config.yaml
encoder_arch: "vit"
model: "model that predicts nearness at each pixel"
dataset: "rendered scenes of coloured solids on a plain floor"
train_examples: 195000
image_size: 48
crop_scale_min: 0.8
horizontal_flip: false
cutout: 0.4
encoder_norm: "rmsnorm"
encoder_norm_position: "pre"
encoder_activation: "gelu"
encoder_mlp_ratio: 3
encoder_head_dim: 64
encoder_fused_qkv: true
encoder_bias: "all"
encoder_qk_norm: false
encoder_parallel_block: false
encoder_inner_norm: false
encoder_moe: "expert_choice"
encoder_num_experts: 16
encoder_moe_every: 2
encoder_expert_mlp_ratio: 0.25
encoder_experts_per_token: 2
encoder_shared_expert: false
encoder_patch_size: [8, 8]
encoder_conv_stem: true
encoder_layers: 12
encoder_width: 192
encoder_positions: "sincos"
decoder_norm: "batchnorm"
decoder_activation: "gelu"
decoder_widths: [32, 32, 64, 128]
decoder_blocks_per_level: 1
decoder_block: "bottleneck"
decoder_attention: false
decoder_upsampling: "nearest_conv"
loss: "mse"
targets: "nearness"
residual_init: "scaled_by_depth"
optimizer: "adamw"
lr: 0.001
beta1: 0.9
beta2: 0.99
eps: 1e-10
steps: 13200
batch_size: 128
epochs: 8.7
lr_schedule: "wsd_sqrt"
decay_fraction: 0.4
final_lr_fraction: 0.01
warmup_steps: 660
weight_decay: 0.3
Rows from expert 0 of block 11 of the encoder, named by matrix and row number. Rows with one number belong to one neuron. Each number is 128 + 24 x the weight over its row's rms, rounded and kept within 0 to 255. All counts start at 0. Numbers have three digits each. After the name is the row's rms in percent of the matrix's.
# up: expert up (encoder.blocks.11.mlp.up, 16x48x192), inputs 0-191
# down: expert down (encoder.blocks.11.mlp.down, 16x192x48, transposed), outputs 0-191
up.12 097:110083109126090125094118157184092143122115143125098156147138139154154109166158173161129146077119070142158164116117134151112150148146123141126154176162126169163160133118083120175136136157131101085128095096125143141101136131151129105140081121123161155109116160123131113136122134129157161164091172132156176124147140088139146102110107121127123156123113111129115165162154121112116166170139104113126163137122154157117133134151128166107109129116121089076157127139111109173121106130105122136143148142154161151154130127149170139120107116114108141135105117109104087164117127110109118097
up.13 082:134106112125097150083138137168107169127129125120119126162136180134195119159124147143100141110158102175132153135140132156100180133148145134148127153144106146166137111099116132179121129158133102086141121102098113136119139125145137149136070133143168144128097139116141125139141143136173148183108154124155153125159109124165135101121110114128111151121091125133100159147159121124113154140139123083121132117092142141125112136188148135118138129096131121078137122171125098168117121130074147136133120156167121184163131141176166103117126121123103165142122141122079114146109142158084113113
up.14 090:136184139147152155144139101103156155076162103150148139133128095143141166138144070114101136149138170148154100146110152163138122098145142118135126094102111128153145160113152166143099107152124136104119126136140099158154116091146138106153133096173107118146163096153114135139212167103129125125141143106123127101136118135124104109121145111159126144123135113127150111157109082142133133139120121108129126114160119104123102135105058114124144120146157188134140156138104129164121146145117183125139099082148058123110170101083104146116151119181117144117112140130115116122144119136147119126
up.15 079:138189161157171137165141121094144117086168114147157126114130100120130162120128070093118150147129176129138092144097163133162122109126140116117113086093129122143128169114153155089100100151147141119126128155151110135153103088133115087137167091155101118155154095139100136127176147114111106097161145123119145119115116136122086115120157128141143139128142127120160101144117095155139104143120134116159156107179126112113118127106076116119139118149166167158140144133113120138124139165140166111116107091143065125098166099084105130133174142172133118108120117151143118102135123131172124135
up.16 118:122122106104119101132148081121149128154147139109135142097090128165120119127140113133114131120106137121126163126157091126107104112119157108141131147184086160122137132122137115186181123114142134176166116085157147157141110121162157136105074169110096137140149120147129120114145116173111153102148143142146110095104112141101216136169147147176093109096112119129092116132151120123110126153143080090128136155125128126131129113110149098167154132139141115122102157122125187117117137156125105138120098098112154125120137101122125125153090115101100127135136137070100160172155113135130114169
up.17 112:118082099141094137081115148128116151136118133142104133119137166114161126147113195153111109120152099147116132128146130151127166151146131144132126145122114128138122121104109127142124142110117136105107128124087120089118163150102129123129114124134178117103053159086154148125086132117168115170103152133136139154153166104162117142121132129131123110153128140117131178126144153101152124130079132133097107132075148151106128142171125131115095155111090103110115077147145089146133119088148153136137174182161138155160123179166143102087129136115132136157124091135125109116090175159097130103
up.18 099:105079109140098124084098165167102141149131154124089145131134180158159108154155193164131141095117082145119156143136140130133157151136155135119138160130094126155140124106093111168140151140142103107126108093105160115111161146135138121135084146117152140124096177110149122116102137133147150176094175144143138124148149086167157121127109149133115119127124135136122155152155125114133131148138118104103158124097150182127131114164154175115124142098120092102154124142137108162132097116105103142160161176158157168149125159173166103132117112127116146135116119127107107139115152150075128120
up.19 091:074093085112141119147149147122139143109155092130116117130151145094129159117116131148108108135174145153085129153153144156129140123151110128146174132094140117074085143137156107093100114099132160138111151167114094069131138152100121133140151093110131109119089125113103182122091125134158095151162140140110154168106144146141106147112115114144120110151120148111151132129108161130151111110056160156096079122093127124121092163131138134133103129116107131124101075147148132130128124075158183151131142147141101117144138148123113127098162151125156108140130104167183135111111147136139133112
up.20 092:116156156155171126174144131105157107099176133155153106124137116123106152099121095107113144140115173106114100163126169118176102105122145120118115088076141097098106159116142161073085115133140144133124136167137120104162106115124121092140195096149095113156145099129104148116148137123105098104154133124117135138113134140130073130109138137139148125144154146134160093135113104142134085133122149143156151109171130132105113115094110120125136127154145180158135139131117135119143140142159146125119132111118072124093163123085101151141185145162156110106139120168173135093139121135170142138
up.21 107:159178154146153121142129097098186115123142139174178121091107084128094141117130082111110162139109172105137111151122141132143102126119150117128115080111114137119142161122122178128105116127106162134129109123140126138158089097145131089121148112160090119158155090137101132120172134099104103084157141132113119112103134141097117113127147135167133122127117116124137113137110104126104095168131105097140136142184146131110125117090071093144139134163159171150143141119123151141128158163152154111116113081139070103097146094075088143143152125150131103118115127123105141109149127135172131136
up.22 087:148186156146167131150134112079151087100161112161169118101120109116101163099123095100124147140120168103129126156109153109154119106103144104122132088098139126123129181120142165070087109126128151137122126148131120130148102109127092098114182107146101116150142092153096121114138122124110085095174141135104148121087121149102088122132147140160130121135120133112149106150122103134115086136109119120145142119184133124123113125096075113135118125154157163163123138132129138133137129159163152099100114093131072097098158098088098119125173139152149095116112115147143124094118130135170136129
up.23 091:121158163150168117167140148083139085102168125149148109111130122115102156085121110102129143152113164096110119147115164108168118111105138117115119093084146100102104171119125145058089108125147146146118131175122134093156109115120107091119197092127101111146124106136087139110118118123097092096161141137110156151101146127129080128117147145122158116137146145134156102139124119129127082121109144151147151104165138135120111133097100121125117125148155153160133128133126124121144132146166135105120133108125085106097152118095093124132182150154162095107136100164171133087132128126175147143
up.24 133:100072089134113118108118156124126144139128142139098135117122155119143126135118195154103099123153102137095133128139135144129159157156130146136133143114120121112112122118123118138125143107124158124111142143088133076126166165084131113134134116112149129113045166089140165110067120117159117155113150135130147163145169110166115142112126130130140089162142150139145168119116180107144118138086136139115099133077145155109110153151132129109095155129101105119122078130147095145139114080171154150127170173145143155147123173162141120101130134124147112148142082154145112116095169148124138103
up.25 103:144130119133072120086130140155117151155087163083125163124103109151143106130168135132120150116105097122161142116127109140115097175133111171128123162162103167163149110117087147177159146137150118099105090090122162167127128112148150093133078117124120165117145156119126107119148101104128168119101140120187134078168146076116160094111145119117133154121129115125137152133150117088114163174174122118143138125118156128116179139121120120103144121099124097091170152117103115155126121151118099151157119129112172152123128117157133139141096105111101124120119145096098103153154107113141122115
up.26 108:123102111138102159077114146134114149136112117120110108148150186106184126154087163141127141138147137164122122141148131150136181145141138126114110139116111121142115113095102125138118140122137113099115135114087113100134158132106136148128107142140199121114056137097154130138124145119144099188108141143134134149153146122167105121127115116116122136142108140124115161125141125109134128115100141118114121113093147137133119136199141127128120141099106126113124081177141094140121123095115147129136151189171126168175123175181143082095142133140120159135136122137100119114089154180064119114
up.27 092:128173163161169119165148134095149105089171118153154114118130112126113157103137082094127146138121174109126097153109169119172112109120135116115119086089139110121119174118136157072089108145139152121121130176144121115158102096124117089125181090155091114150145101134091135125148125119111096096166136127121155131109126138127088124126140140133158127137154137119168091141118108145133091136122138141156147113165127123120111129100097121121126123156158168154136149130122113127142136157141148117112116097134074116094173100079099127132178145168156106099123112162153120089130117125176145137
up.28 099:130122107116117110111143101130152142153138145109135126098084133158130125139139122146101137117104122129123176126156089115116116125128148111144131150183095168134137131106122130194175122128149122160153118092144147165148125113160166125116065165118105139139156145129130120108152115150125169111140145147180114092113113118108213123162149141176093109110092124140087128126157106113106139172164084071122143138119128135130134114120124096149160143131143118111120156141119175152114137166113113152131097110124138141132135099138127115153086109086097150126127134068098150169145121141116115156
up.29 092:123101103119082141068127136148132165141117122095128131144128179121204129141108152142115120148168124179140133137155120160115162161154134134141118153130095134150123088103105115175129131132135113107124109100095114103124145124123136148126083135129167152113084134094147128135135153119159126172119137130163132118169132118159118108124120102130111140130095125124109150128166131110127134123125147107107107113073155126130117134197157126125135143097113119084115084164132105151120137119091157145130141166160127183178115166172141097114130115112115169145140125130084139139114154175072119119
up.30 103:123162158153167111175144147087143096102161124153146116115123111125102156094140092100130152156103168093117106140114167117169114121111147114110110088089139102107115171121115146075093106131147147137118130169128138105163107108129119087119184093132099105142138110135078138110134124115093097089155140137115153144104155118136093120119150143116160121132152144137157096136122106127120091138119133145154158104169141132121108130086088119127127124150162157153142138133118127123147141157160129103133134101130079107097156113084078131142170149171158107102134103161159133095139125122174149144
up.31 085:114074102127094143113122146146087144117107136132108134173140122145167113160122173133148130107138071152180111093092134159096175161137109118101132152134130125150131116124100107151132133148085121091135090110138120115078153137134069104120110111135186149100085131122153130176116142134166127170103162123097171150135139116127112127109118126097135140122151120109128163140128148131136160136091129132139140154103142127108121151158107167129058144133122092103138091114127080142107117111119134098103150152148147144132117148136156142094101141161108134161119093126085084132105134144104106123
up.32 107:130123107121122105118149095115154131164142136128148125083089134156119126129138116139117138128104138121129161126147091133116117121111158102126127138177076159123134140109114119192171115127136131171163114089149140145144126101167155127105064168110098137137140131142121120103146115151115155104149152149161115101106126127115220136175157149172098105095101121135090123117151109118116120167140076064117137161128134139133130126120122095156158141138149115127114155130136172146118153172115120136128103099132130127118132103126122105154100120104096130139130129064083159155147130151120116168
up.33 085:119169151148174126176154139091147111086177109152149125113126110116113164107132084094118138145125172119129100143104166128160119114122135111117128083090135108116119173119141149075086096146139154123120132176144118113154106094121109090129175089145100117148133099139084146127143131116113094101163142123114157136110131138133089116121148131134151120137145135121167095140112112149137096131106135137155142115170133121125101142097084122117120121154161161153134141130121119135137138155150163109120115090141068113095165099088100128130179150175151103110125107163154124095131126128182137133
up.34 103:115109097133097173079131135138112167113149116108108134152154183105200139153128158136114093122172139191147118144128136158116165138160130125138129148116122121172108108096145131159115126148140118104128127127104105112125158126112131153136099123149186132126085120119155153162136168121173120192119137115135127136163122121162116127129112104137120130131121134118130149135153122128151133105097147129115100118071138123134098144178135144122140148113115129089118086165129091157130131123105167138135132159168125183158136165174167095092138121142132166160135129142117119129104155177085130117
up.35 102:121088094131076141074127140137122162130123131137115136130149171105184125154113174142104110116161095166136134128135119164119170153147116134138136150126116137143126117103114119156120131127115124102121108109106108099110150130115121123131100117141183125108065148085151152138107142113179118177108159127143139139163145113147119131120116119137122122138122135114122179125146135108156136140087132110099111137076145140106127150179131133117104154106095107087116073158139086158127123097128168138120159173165131173167123172164156106086132130113129149164127105130112111121096159162086125104
up.36 094:109091131125115114096082154121103106133134149117084125115139168133125124101134205158144125149118099112088155133153120098134148149110148134123101148119114100124111130123095105115133157105148106152100121121076167082112160173104137129123126133092152103114067174114134126088060119139129135149110147145145129144125152088158137126131136149117134101136122157143125141147170145092132104106130144144077127099092142150131153105142141154125116147104125083140141100141143132110143099124148089141165184176133157141138111179175128089128121124103144137142123103140155129120112181148112144132
up.37 093:115172142150166140159149125102159136072176101147142126134128114129138173125142076102120143146134186135156091150097161153154124096138143110109126087089117110136132161100139147109089092155132148110124137155144103128164104080140117104141154093166107111140147083151100136141188165112124099114157150129115139126111127132135098113132139120152128145128132123119153100156114085156133111127113125133149136118169124112133097137112079132128141112156159175141135145145108129145127143156128176114136102084156065115109178098082099132119171134178133138117120124146130126112135115133156128131
up.38 123:106085093142113157083129153136119160125146124124103129136146188101184136149117174147103111120167121172120131143128137146127177136148140136132138140108116113135102117089141122143111129129131134108117129131092116087130159138102129135140113125136170122125057146096154160132108152122177115184120151132139133152149143123175115126124111111142122103148122147129131166126133137129148126124090139119109105119074142143124102154183142138119119155113115122108125075168148090154137122106129167147135143170174125172163137170177158086088141133128137144159143106145125122111089165172093135114
up.39 093:119113103105102107115133103145151135168126158095131138114087120174132114136145125155099128105108106135124167131163093120109102126134157120150131158182088172131144110120125119204174141122133132161152114073153148167136131131160173127122068165109107144130145142131140120105158122165128173115121131139165103080121120128112207120144143145163094108105109125140095125137147122113111144173161097083119132130112137126134134113125145102151147143128122105113116148112120176136114121142111096150132112119110153151124118118140140139153080106097097142134146141086098154182146119142101113151
up.40 101:123102121146088145068105156158100145126114132126094125131156189129166115163126188159137137114131101148134144141143139160131173147128139133121119152125110137153136136098076124155125141137138093091114108095095140113111147142121133132136097131137187117104076160109138121125112137122147124189092163135145148151167154100158116125122121138113130137128121137123119160148164118108132132139116128107104147121102161163121137124186143157111121136087100103086135102175132091156123114108114127132155165188176134151160126173176158097113137129132114150141120119124112103135110158150085118110
up.41 094:124110102128113110096143122153145152160127135106132127109089152167142118142143142145104131111106098124128184126148089102121121127122146110141138160185096167136137119108107122180159125140142111128141109085134149164134129112160161131122062172120112146126150162117133105101139114146135175121130149152180115092126116110123200123162120141158096120113092127139085143133156111111118142171171084064114147141117130155135150118149132115126157145115137110105124160147129154165119125167098102153132107131137151161137129104157151117151089109083094147134118139076099133164120122138093116141
up.42 101:136104131123069086097103151137106129146092174090102160122120107171138102122155164144121133133099067113144128123154127131127105182131127168130108167154110155151144126145096123178166164122141125129105073097119173114112151150130160093134109108089129155104105178114148120102108118111122163123096153126166132090167157081127149107099142146105142142117150136141136142137150143076126145153145139135116126121094160137110159133124132139110103130103109079115161119091115109128134112113127087145157168161103185150113100161145125141152099104110117123129119126115120121144162131126131132117
up.43 093:173155168109079109117094091108109090156078168126158116117147074153106126089114116126115133149079086094141132133166118087131096155095130157111101140155131179144150127166118150140139150113129107161108080089112148159124117146133125094109144112110122126124142135134140099089152106115098149118121127129157114066123136099084124107104148159114126133105136131136113124146151120074101119154180132123121129117155149114109175100105088102141119133136131117158151121082094154115134110110144085118122165142073151130088105141129090142153117104112129116129129144090110137126143135137130132124
up.44 115:128106103140108163073117141130115152128120112127111111153153180099185132154085158134114130123160125169136125141139134151135179136145130132126116135117121131155119121092118138131113144131129117096112131109092104111127154136109126142132115127148206114121064128101151134142130151125170105190109135131134136140146139128159105120126115113127121134142108149112115167132139120114144134126091139111111120115091135126125118141196123128124119153105102123108119071177139094142127115095114154131130147179172119172171129168174155085080149133132130158145127124131106115113077160177072125104
up.45 101:162153117146126151096151105123157157166116106108130103113097194131155122142094116122131137153126166140090132146168104099137158116111162106128117126142089128130118117117143123146147115133147115130122151112100110141147153108136155184136070186132122131144116145118143128124138127145129124133133119152149087125140112156155164128172123135141106110131084138140095133110128116133140114117144116070108097110111127124148128119181154083153171128095137138130092146179165143125109144133082130129141095158164099153138124114173149085149118125129082134133119169108075159113124153189082104148
down.12 097:136126116104131142157157097136104134140110094134154116151155140082116126137092111131146134127134102115100136111140097116152157129117092141108121144152185135116116130141114160102109161129108125116118137172110085147103112164137138128135170092134165126169127116108137112136113084144173117143096096115150146153093104141128086104120108120110109139166127151127111140135095135145158138125123125129124126143131092101139106149122131100122120114115113162130148137148144122119000143116134154140108143127139101127124124097130115132111129124115163136106133106134144133096100103116132033101
down.13 092:128127119106136144167156108145101120144105100125144115162159132091118125137094109133152148126132086120099133119141098105137166138108093135109132148149177136114115133152116149101113154135113126123118134166110088143107107170139121120121168098121171142169132125104139115141101075167175110139101094114159163136100089160133099089121106123103117135160125149124106136137098142138138138131134133139132134139138100103133118139140144103127104100101113158133148120136137124108000117101124147149090144127132105124125124099132113132116127134129162128100136104142136133095097102121128042108
down.14 102:124116141102122076156137135140147100145112125108130106137114114127112118116117144155111119130127092127123134117136113125096142126087101107131145131129103175103114113165146113104150131108131134185153102114142104126094123149111104143106140134054119123096117124117121151108093120189129128125112134147119124138097136136115129116129111139101125107101122121115090115113126174135119126123142146124135100132128136105126153120155183157125121102118122075138103093108120153106214081104127096130107139147110176121123076148182154147141113164115122108174185144117133158176127138086117205157
down.15 085:121120128121119097133111133125159112123124145107110112117109109160135126116119142136098108137124132132155123140134137132101108113110136113144137123105078151124126113132154112135146133109157130170142121078154129120124137131111102147123117149086109108087125110145125149118126167153095134133146153146111106128119155130108147136131124142119130123093115111122120104134141152111115117121139151112120105112124157120132150111157146164139121140141119091136113092116118162127255095121130108118150146150123154135122098162153154143152137149131107115175164156122120144174144151120112255146
down.16 116:116111133121134138196153111160094124121133100118158137167180139127128120149135136125136117106128110131126116127119135093158129143125101144116137142132191125138145114140153152085107149150133124103091095151134095154108131146114129106155183101115177116162141115151100145123097154151192116161085106110104121118127106166147072102100113147117110116173182171133135118124108128158158139123108153122151130124125123128156136130123129127090130121114123159120162124092127114105016113115109120154136141131152113140126107119136137140118150136165184116109160134163145145094163134130127130118
down.17 109:143160120136139166106113149101112112112138117123106127139136145111112127147113123150181157127171126128096133138141144114138164125180156147104098126132172103136111178087087162117111141131108156104135179156115136109134136149112150130121156105159117129187085141123138079150112115130147115141113092108147165165121089154126097119126148127109140153168102155138151118149113113148108125110139131123138142093139117103139072133126140127146088144130125178131157128170163084135043138124131160155101108140144104108139147120117150104115140140121176137109105098139144108104086106161156074131
down.18 098:144138116126132142147155102116103126125120087123129122144143130109113142140088095121153139132152116111103126115161129108139173124148135127114124131147181128130121162127096149127100156133100136112118138169116109129142121156148157128127169101161150113183136128107130094147121122137150107135113091107135155162103109149132082108120129132107132148162117151150125118157098115135120125108122127122123129120133116100139083144129116095140112149134112195120147146162180104129000154111132169143122131130163100102130141095099111128128134134123165144120119094133132144100111112132143037115
down.19 088:127129116145128134059078181099134117111125161119115098144123117150147139139147138181146157085165124147119120156127145142115135101177144141117082123116110112130111164061104133150146110143095160123174198107128139116148140099095139137087111141150082143124062144116160090133159120131094145125129118148146154109139102128130140144131144152112159139120099144113139107124135126100082136144183120137156149105140135114133105118162153164160091128145134115137121099130114092129155103118110127143100087129104155122135146139126172089107136144118135134103096116114123087130074111144135106118
down.20 095:124127137137111108108104157108149111115132156115106133097110118177135126115145146135105119132121152122151117138137157141104107120121161113136119115115080136144136127114133102149151119111151133145142124088143154123139156116119118145120100150111085108081122127143122130109136172139081136123148145153112116124136165114117158158141145154116142137089120114124141114127163127106111111123129142115122115110131170139131133105146123158157127145142130101130112105118124135142255110134127104122161127139132157132118114168132146126139133147124105124165136151115115131166149160137125255141
down.21 103:120116149144115087152127125137154116142119114127135143108118121166127102119143148122091110139093135117160110141130144114130099130091140123135135127110109136141151097154156111126139126115172106149121079094149131135113150127145093149137125178084113109090147140150120132111109171152101127141124141138079100108126158123127131150123117162126105113110146123124130116114165143139136112112117156124122105134124143170132167104142131164120147143147125120145109126090128161139240110133108083128162144156132171133116094174150148140145144138138113102161160171142126154170155172135099232143
down.22 090:129133143137115104117103143126161123128126157112114132097099118161134126119137141128102100140117148133150101138129144132102087120120141119148135106101088132131134103125150109153144126120157136144136132079152148131125153117113125150134102169102097123076135132141124132111143169122070136122143150141095102114151168112120153139124121138124132134098134106122139105114153139118122118126136149119132116114128161150122152104152140158131148142144128101142112113104114155133255113129117098127174136144121157137131098170147139140150142134130107118150145169129121134172164156131120249143
down.23 093:128135136138116110103097144108152121119141150117115140103102119179145130118138142124108122131125157129162112150136158142101094118136156122136121112106078126147137129101137110159145114120144136142149129079158152123152151104123124146126101160124082120091125119147130134117156178119075133130159158135106106113148160118119164154129143151137139146090123111124139104123162125102108116130137137106134130108133164143119129106147119157136138153151136109131117115119112138144255128132123109129162126136131150133128117166127148124142140132135099120154127153121106131170157155147125250134
down.24 123:143153127147118161080106165095118120097151143125095125133130147127127130142130140154165144117173143138108124146134157122137138110186164160099086126121152095150125174056083153141117128137118156108147185132122156095139148127114150136123139124171096107166068142134146082130127132109122129129124113103145151157130099136125105138121165134126148163154096152141153118146137098136115122109135130117136159096142120120120076128133126154154099167152141168134146128171144075141092158134129153156116097137134109113139151143113165090106158132117169142118102086138140089123095108179155108141
down.25 103:130123119099129143172181090150103153129130094175150118137181166079109090142107110105134131121119110119107151122134099134147144124103084133120147147149172127096119126150115149101095149138126091128120107155125093117062100154165123135150146113122164120154142106131117130138112096144173140161105123090119118157100096150117095120117114104134084140145118130124097152128096125181164129118102128110106123155122073114105117148084134102128123116122132167140148160158140145129039160138126159127117141125151070098124110120101107136134134125100150123121135134120142148107136092099133090153
down.26 104:133145126125137156130141114118106108136114092107124105163147139113120141136096101148172157124153106118096132137151133101139181119140149124096104135136182124130108169123088149103117149139116143117117145163097110135131130158129152124110165091146148142188100130102135085138105105159174099141109073124169163146109081161141088096121131133097128134159126169121131115147110127130111121117143144139137122103126102093152100124145151102137099120109117169133153130136162099112004117108113143152106123144134118123138132100136130119119134146131169137099113119135136146087099122141126066110
down.27 094:127125134126114106112102144118157109117128159120114122100102109157128130119134145132105108144126151134160118145140155132103099115124157117145130110102075136136129117120142109152149125110149132150152129077152144123139149124120118153129104159108095115087118123147125138114147168120067127129155156136103107127135162118118153148130142149128129135089118110129130110128154140106105113125126141110122123118125172140120141104141130162134136144149131102138113110116117152146255114125135108121158138147127151131123113178143146137147132135128101116168142150117125137173152161129121254148
down.28 102:123107131112127127196163098170096125140122094125163139160173136111123116134133125118131114114120097124122117116123111110158139143105080140117149144139185126124138109160139137085108147149129114108094088159130088156088113150128129109144178099108185124154157115146103132126105129156183122147094109113114127106118098162141078101103102132113101120160169153130115134124107130162170141125107147128134124143126107129146140142114130112104133106114121155118159135094123123105000127113113118149122151124145121134122103105121118146121136126142175117106156142141145151100161119114131089122
down.29 093:130139128134143161151148118139097115147108104131127112162162144098111130137103106133162153117145092130098132134134115111139173125133108123104139142137164130126112164145103151100114149136112130120126135173109107146105119160135126114118164088141154150187125126101134096149109090166178105149106085118164169128106079168140101095131124126104127129153134157124117142153096133146114132130132142129133135122141095097136110136121154095127096101101110162141154130133163113112000109106115144150087120135133107118123146094127128121117136138131158125089119116132129127087091103123137051121
down.30 099:126125136137116106116106134110152114118138154125120141094113120170139128115137138128106115128127158132165118151137152139108084115132160115142128106106086126137132126115151108156150112123142123144150115079154145121149152109129115148128100160115087115089135121145118126110147184125077132125157164137093107110141153134123154156132143151141126138087116104126136106127158118111110118120126137100126125114128171145119144105146124152142140154148127108132108110116120145146255131140119106128158127137132155130120108163122142132151135138133101121167134155115112136169160158151125245148
down.31 092:125111111111129146157159114141107121131118101129143129159152134103111138155093122143144143126136094117100140113133096104155158129124108138118121154148178145111123139139109148095117151125105121117115123167106091128106105162127139125133165103116168132165117136121138112128096088154172110141101111126137146143089096142133083109124109118115110133157132155130117140129094131152152140120118123144131133140136087113138128136138147103118118109108115156139140131150138122095000120103133143144101148134120119119144122104144139130118124126120163132114129096132150127099086103118124014103
down.32 103:114111140123128120210146105169099115130129099116167150168173126134121116147140132131119115109126106120132103121121134092151116152113102146111145144130183126128149100145158142089107147146129112109088074144139088152100130152130128104157183112104170120150149110157105125120106161160170121159093114118095122107118114165137073105092110154118098121154176169132127113124114132163148142115103158118145124128123135139148141130119126125100134118116122152125152122077125121095020111112106110151144145136148125139116092120134128156125155134160170115114165142156138149115162139127125130123
down.33 089:128135142138108104111101140116160102110132163116108128108105111159140133113123150140109105136130146145157115151131149143098100119134147119144123117107077141135126124112146112149150126117148134153155128076151143120141141121111116149123111152102092120089117125143133134114142175135073132135152161141107111120138157120118158146124136147136141137088109115124134106128159131111104116124144142106127125114131161133117148109146137163137133148146130092145108099124114153133255115113128101136149135149117156134117106170143153135150136140130106120171143149116116130180148151131116249149
down.34 095:130144122129141142134128134122115104126095136116126107159135118100110156142097106154169161139168093126082132127148134119120180134153124128119128138125151134121095172135104143109122143112097160137133173158101123113123106166114137123098163085137139153177106130079149103141107094151157095138112088138182171149103087155130105081134130124101143133140115154143120126156088138127084121137155143136125119109148119083127098148135161106148091104087108152131144097144148114103041100083135152153076119134133113121125139105126118125115128137122158131101120087116130134094082102125145078117
down.35 102:140151124133140165125123136102110105118124116122110117155144135090108133148111122152180154124164112132093134132135132113129170119162129136101104135133169121132111169104091166097112143122108159119131175163100117123119123161108145119111168093155135133191086138106146095151103097151163109142103083115164161162111087149131092105124138116108136132163120157127134135146107126148105131123149140137128137110144114091136080132120137125141088124112125165143156124154154099117017118112135156150090119133137101118133140106129139119104134133125178132106121083131146112104083112139147065119
down.36 104:145150118153141150091127124099124140109128117135117149106119136146133133146118088111152165124151142125117115125153164136137137105183159128118140113136145094138132178098102138164108133127096139075133157143136142109168140113145172136127126132197100137163140134117133089162161139081103119137140123111127159144150121161134123128134147123121147175140106128162156105157105099121101132125123113093129136115147148120144068140130118111143109164149126195107147182156181089165092165135111157150132095119170091108148172109061131115132137138133131138080092124132110132101127111160142098123
down.37 092:120122142124114089133108130125163096134117151106132107121095101149121134114115136157107112129135114133142118142149139132087115114113133113155125121113079156134123121146155116128156124108140143180155107089144134128138134134111117150112122154085106118095116128133133137102127160157093123124144150154108120119113141130108145129127136151113140127089117121126122099127134148105086117130135150120125111111127161112129157110156151151141128132131120078143107087106123156122255086102132090128135139151108170132112088168159153135150125155127106105174166151107120159171135158118120232153
down.38 114:139159128133137167104102159101122106113121136099106104154130122107120140139108113164180158123175123135094114140143148119124165130174149145105095121111153109142105182088103157126120140129105169127131191153111140113133133150102142123099163090161127131189086132113143089139123110134144102132117093116165170157118095157128098090124150123103152149150108157137149115160109125116085115124159152133142131089146143082136081132138136130149080138119118161136155092152148086125063125109130154161101117138135101128131137128130139104104147143123177134107126092129137106102099116156161107118
down.39 095:120109120121133130187166105167088141131129088137157131159178135111129115146133127120130129114120093123116132113113111107160148143105083139117147148151187138122140120151132137084105145143117110102103093168124078146095107144134123105142172098120176122161147120128106131133107120165196124144097108118120138117112092156141092104117108132122101121159159162122104148124098126161165143125105129125143125147136100122137127140110135105103124111120128149115152146111129120101000124119110133142114139115138114131127124094119119141119128131143170132113151126145133151098141112110132070119
down.40 099:141136118116135155142157101114103121134121097121130121148151138103115137138091099127160148126150109112098131119147123106140171119143133129107117141156182136132120162127094153113109153135111139118123138171110103131132116156138143120115170092151156128192115119096136095141113109160167107140108087118147155155104090161140084107125117126099119135163115157142118128147100122138127125112127127128127125114138104086142087127128136099140101130122127174134151133153166112116000131104126159146104134136149097112131129094112124122117128136124164136110120099136131142096085114136135043115
down.41 096:118122128110123133181161087171091143142115094128164122159180131097123118128117109118132118123126096116109125113135104110160140147101078136108144141138180131110136112152130140098108150144118114109105111165126081156096098147131140120144172093121180127163152121130117124131121107145178126151101100115126129116107108151136081095108109122114108123154156155125114135128097142144165143132113137132138121146130111122142121142105129101114128114106113159122159147111129122109000142119124134152126149118138104131122116096130092150117129119140164130098146130130149147091148108106135057108
down.42 105:140132106127122153136165105115108151113141076199127148115161166096109113167110114097139145125135140114111149119137137136141154104145118131111164131140165117113133160137091157124084133124116104105122123158131111103097125142162129137158147124158134116155126126130127119163108126124147128164119132092105132169111103145115102137128117109140097147147104116138124148150104104179155122100090104100096123149140075117107095145096108104146118151146141198132141179169165132137045163144124181118128115116170068075140148112071127128129142129117142129123104115125131130110118112130141096148
down.43 093:135147125138145125149159132128119168121133076175131162093167172139122096148153129079122133126104156124139134111114156133152123125118102111113172096108119108119141111127132135114112115124159092079096107127147116113093140104133128142176110147127117123099148122127090144145114154132135146165100156114079089155166143141129130152126099115132114133128155105118136132111140121183178133130105139081122118146126123157136122106105119133121146135132143159107126176132143138139192146191106132109173121125177100118161132139100127140147150142129126109137134174130121143139192148114140220167
down.44 112:137161127128149157122119129110113108134100103100123111161142130096108143132103110156185155138162111131092118130150145100128176135151133126101105133124172119128104161120096160099121147132108162118116170161097111123133128161102150129111172087145142147188091129103134094135109099153166096143102074123165158153122098163139090096119139124096136141159122160119136115149101141131101125115155155132140113101131126090161097120151160108133092126109118161134163113139167096107034104102126148153106123149133108123140129104149129122118137144136183126101122115135137131099093124145139087113
down.45 100:130121127115133140172147097156098123151110102113141124175154133105127122134103114128135140127132085118110128123122099094163159134105091135102130149153181139124128116148127140092118144142127111124110113162104081152104111156132131122129163106121180140167134123113132106142107091161185116143099096132148140124102086140149091097123104122102105132168139159119110143134103135145150143131131134143134124134125093109141134141131143102114121102107118151135142139122132123108000116105117122149104138137128129138126118105148130136114130121133161136097150122146136141090099113119111027101